python train.py --model="contrastive image-text model" --tokenizer="word" --embed_dim=384 --encoder_kernel_size=3 --text_encoder_width=192 --text_encoder_norm="layernorm" --text_encoder_fused_qkv=false --init="lecun_normal" --residual_init="none" --final_lr_fraction=0 --adamw_weight_decay_other_params=0.01
Rows from block 3 of the text encoder, named by matrix and row number. Rows with one number belong to one neuron. Each number is 500 + 50 x the weight over its row's rms, rounded and kept within 0 to 999. All counts start at 0. Numbers have three digits each. After the name is the row's rms in percent of the matrix's.
# fc1: MLP up (text_encoder.blocks.3.mlp.fc1.weight, 768x192), inputs 0-191
# fc2: MLP down (text_encoder.blocks.3.mlp.fc2.weight, 192x768, transposed), outputs 0-191
fc1.493 099:468467468487563515531468481451470553468494465579498421447423460589478449477462519480481537511492540570545501549566474438491442548449526557563567448411539473498446565547444481514490417479575532552388468564487539666530563518382467485536534501479510546408510542530472506505478501435494520506579460467459483536571571512461493511511433526445583475665473497425417510544492538523450438506560488481465445486436427552513441513541472384444518459528516521562640560562465447494496485522546493517512524565503518508434515473535493546545531495586523489501559428485497461392515642541503565530
fc1.494 104:525519487520557472511616507451524460430488452603550600488541418570503529465501433442458498500519582513455526472386526412575529459470492510443439571531579586495520465568470502553487612557592395448590461379520518460478468563456514513519514506443507492504519484485532485574520416479521485550409562603435450573603474480439494517486535490459536504486573405444553426532506516529485528496545439506582438542479487476423519530517527595426521488447428533430551433470445522512533455525496568461517496515440455518518464483563624519433454482423580552489418484479487461512477530546475515524
fc1.495 079:396525483457509479492506411501571514482583449420583512527568354553549613550448560566489521492551583463523582449582509520574534568460571571488463452537496446501490491498509547446484489487527545569446556470493395502537451544541480544545416645510501518513478471517551474475501507407516514491483449528569525531482525509464499494562471567497514555444437557472452476539487478450476436459486435502418509493433463523547526492520556517593537464554568489486485450426498473629534536389564455433453529544491541556468503372495403523396517452474575540452457464516419569518499525469448523528
fc1.496 099:548483467557443418541514470414434441578606432524462546599474557450506551498463472426510467540448388475503546558507425568440509462512531436545535546488454509553509496447564509540469517591436671597510516496502497485486474515577510532541528507416491435440565410459533489480522406519450473567345410466514391467433476519581461534538472518450498470482417457381458512478529550510421512505529493460526440424528577490522497504527520477450544446493519473555560566462487440490508574482521556456479495554432544458508501451527518461556508521560474531415557442498532544519471440550537494573
fc1.497 123:431475520466542552515492398535582501585505551549359504575421467441537432461592551513484543500485452431531511568452457384548519467479440477519534444456514416485547501480530396464556440480443451499493518467460530505459556484544465482474577553499530530521538549565403592540543569389547527443588476444595589467510495499518537540492542559546544553561432494404510458482504476529557506476418469540506460479549443540590571494441477449497605386518459430518543521581497460479473471426554427528477461418553512477483506530501498482524475553617502494508456579549474464527461410496487489513
fc1.498 101:540428513545469551472551467619516435481529468505511535529448531441500439443520459597401519502466422486530460542508463528427422459473492465496480537599502502515558483482424509603446495438481468513459426555470566485511545430437536480499532535516475549517658504532478511490499465470519578436428560538447560521497471500577516500532413505518502460559515562444481461587430542527482519478582501451538439567484487576419389511551500483391517552521547552514512544467461607495431548425437473528484498489620540605486484419564482494517513502559456555527486563460583606471379418513513478476
fc1.499 099:532557489498530624474536442489464532515515462495456517560583618448578449562493399526456576523504553457392580484554558527418465550467475493546602516473566600551523480375524485484453417441448518487498551486490462482548449444458557527396494489456597556451529408507506431490502527454558500539444525435421503474493548460548425484427574517415538465462589496566415449436428456509542514507478575504472456572521542508441514504507399495521470473554432516425487558477449514455540598531455467513500458498545462539500465509446498409598490525498536569487534502546515518490619532534530531519
fc2.493 098:575533441488455475492571458442464471397519535407526512484509467428517483510512573530525516485503478602477536479470468472535473500542488557632503475421474493517557482521546543472494470412528451539560575484587555408540504481559523666510502504566468480562484418447586583498583414540508519377454523486495503532484554503554525500454543501449463504356487438583494480506353580494562613545448526534480512482502476470495487450536471598463494531498561520530427455454556454401505579533455558543547466514491492560478507505501471432460517488424453515494441516439542552571580450456515440503
fc2.494 109:477552447430479555503479424502576543507496504494453455510490493460529559452516556559574543641466462537469468569613447514416475487425473494533570460485573465534518590508580529570566435451481438497418470538489472472513510497457517483505495434578508498459477458472481526547517535643473566479469549492541476555473493510580472484538603557476469521439469526418443658456452515415503481517443567515390508524575531531527417510527588470511491563418517514517374542459524502486499518478437593465541422351539588553481548503454508510481503500501466535499498566508493489522575541455565533569
fc2.495 071:561407544608395512476442583498496425471414551572387535475457509489490510455535455447493448494531410501504446466455445554459457473450509439498537539473456583428544515605543441562478569528462416479518517490464557480473522481459556427488580439519410497429534518460460468458494533571483446529552474530506475469468532531432577550458427521502461541453514494510499503505488533492579476494505504620528499562481548430474477475434463468437517498437438486485454510537448504482513524577538456552597450526444436439578478599474519452635471512489475403550581481346530437551574538490533436534
fc2.496 090:599531462445478463395484514453550414465506497500519465450553527565535506494469484528564479488510463519538453442553418564494486532491542482418478478478540458544441396561528528556578472496549444428579507512468425511473509512465593547434421500476616496549473528530498579531522530529549523344502532508563551431516476455502466535476496423454557469521530493498503613447517542492542429502560462567604508552538417551527464502481540556456403515548588497484457435528536527509503420432560447476500490455458449535347423543473415518585471546522512564582484499385431405532521461523487516500
fc2.497 099:470500479457421511393529457526538425506547504583577443533473455524505551485512528486466457524433523573535452484512427493468456506471538583505523514489579447543531510436496555524490487532521619490480503587468552439534472548415442506526493491509462466480487457458559525520408521579501491581477493483508444601452566557557435509559446414490388549518513530501470570476383497531514537604447474461459538475585553522509443495447445456491530429517548528613397555459529547517498454467476650468495595397490563496453508553524504445404442622499471432496527604499478469489476540469589492539
fc2.498 094:396570547503516553506514537466495521398472540480478473510524550452490481572497480388580474485514498461415575464458614417563580627527498464567514576512456483495438551511555545478536439470523499485529561569519464551578441524447465514488454468494504445527417434525489496430539523469531446529468465478557492433400573508469453542476520528485540510471492506572552536439490483466500494524393500515451573459542566428465546485547490531489437417597465552574536495506546480466447508488513526485472352472521524343548460422441556521515483585512587397469501404489461452528566521471606487497
fc2.499 098:552445526498451424608497528500481439528477529492560456451518451539381489417520556420469389480452518519575421545450483497634545471432511506491475466478511478457504529596540441515431608597540416583490469498515477563456489550515440558545542559514487471543523577465543580598504467460489490452418498526578414524478507511462524491519520463471425577561503479482570486539527514533358518532568487517475575420522519486528508531473439576410518446461461523488515469522588558489531518507495468469570523581547567432508532540591549560453519539501490512454503415518541383504518534538437393512